Rows from block 6 of the image encoder of a small model that answers yes/no questions on an image's attributes, named by matrix and row number. Rows with one number belong to one channel. Each number is 500 + 50 x the weight over its row's rms, rounded and kept within 0 to 999. All counts start at 0. Numbers have three digits each. After the name is the row's rms in percent of the matrix's.
After each channel's rows are labels from the 100 images, of 14848, where the channel reaches its highest value: "peak on" is the class under the peak. Only what is clearly more common there than usual is listed. The data: small charts drawn from random numbers.
# convs0: expand 5x5 conv (encoder.blocks.6.convs.0.weight, 144x48x5x5, each kernel summed), inputs 0-47
# convs1: project pointwise conv (encoder.blocks.6.convs.1.weight, 48x144x1x1, transposed), outputs 0-47

convs0.29 083:406496573423403517487539556540514498578459448509495534537446494441498465560473482524569523564549393479595541579417523488549492516507566503541520
convs1.29 081:444540541439509497446460497549552451424459597541545529483617528481507476475455495488586578531456578427406472545432465558473519447520529520474551
peak on: data marks

convs0.71 097:508490527553528434403427530486465548517399469462499619528547506498482438488502531433582538496514552536484493499604476454492574538503448460514380
convs1.71 101:597425560425518583488474477496520384492459577451508600471450447527547506464461504499548395505528471546494478518522538424489490459481458505395519
peak on: data marks

convs0.55 085:516468462516490475460566497541529556456451550482476602532459458502495471497531466514488476567365546565395522480555523522473562573471495550385418
convs1.55 098:530481532455531515532499474428494528484526573544455582571551508533527523482488521392507538513498400416527460560505541350489432459494414550543515
peak on: legend

convs0.67 101:569551474462440455520455497487553469490494496607444582522449568557502626469504424550482571525523466430454483470390488556561519519550509510454518
convs1.67 134:512642470500507464544395531480434545509555506512553544509555573529556518492450494553483505533466502553578463563447495576519473478579442615499529
peak on: legend

convs0.28 078:462515539489500531565506543513392587506466500440582507492519481484431550538444441532504552542636532435505561513514467553608530493494487480468603
convs1.28 100:457519548518429572536512475471496440525522430511462523434476504562473528509416596434628435521527475474401513554543495571498536584476414520508500
peak on: data marks

convs0.127 092:553404574468449479510506505468415414428557480523405424472563523482518511469528467448518494518524591527508528494503486528427416524535633476530464
convs1.127 121:423505519469465555517438524497497422545515413460452517573551492544440485483517484519518466578548330513459554411515548549455544533455557470466507
peak on: data marks

convs0.25 064:407561516436497529537507548506518425514545498484439542448501518435568574547483425555473408453578494475514542496473510465459430454584400546512576
convs1.25 100:481534523513445525456558478501468510471548528504458454468460560458507514457444538562525535462468523413365453552446476556446620539474519579481611
peak on: data marks

convs0.113 103:537463462477440492438449493574429481560517442499466564429444388592530553548475505493455403481466538419561492526448478568497456556516533537553454
convs1.113 143:521520534520535490540457516452551510551516431516443505470571585528502539459469466412483597542491454469454501452491432433502536561544370584429573
peak on: legend

convs0.15 089:505427442488458406558576457471578423504447476578486479439495600464468509504461455570550525522398534471480522533475551538462582517479543525413482
convs1.15 081:508449469423493588413504509495537455542475520477454460464458423452533420490516411496468515572405447374436514499529490476516566549550571522547520
peak on: legend

convs0.61 102:390507492506505479529622537518427515472568465560463569410436446495485481484537479478428481483533582432509490520529563449420460506451578514443440
convs1.61 107:414464475543512569482480483489460520454520459498404533515608472569485445559481475533497493509510356487527537412511536530426569425429576501497505
peak on: data marks

convs0.8 084:453461502497415519531548520455439521615529443533528447528458511448484538555473502493434452493493556441526354454508467597513476497509573449432434
convs1.8 123:485481484413458360450510505544513497483538432377514487503543578504520399470411520551458467467529471519567570539434439503549459467481474473525528
peak on: data marks

convs0.58 080:377540535428472475485438614424465494572487507476440545584453483483535461449487475505510410476561612451547444504445493522530547503545455489515494
convs1.58 065:435480440497486530493546475543464501396387479451492487575555512516490460411466529526494525418426430459428503420494451474533552464504619459537505
peak on: data marks

convs0.5 128:482560552538467416521580588467607501535448544527524462481481583463499486412459555517457552536524492580442462517541498473502522387585472564490495
convs1.5 090:495491560459467487490493521422532446468503502398566498428505536455474408453514430557463465471424508475608561526545514572600498496569546435504564
peak on: data marks

convs0.64 107:416545533463467471538498460562541487550452455539444497513372477578472520446460545548577499605598465500532449473489549458517471585558556520474531
convs1.64 117:469537464475480486418495523538497478390459535508469485446538502531487409545454533533567488516458582354451515543485444532469632517507520548440528
peak on: data marks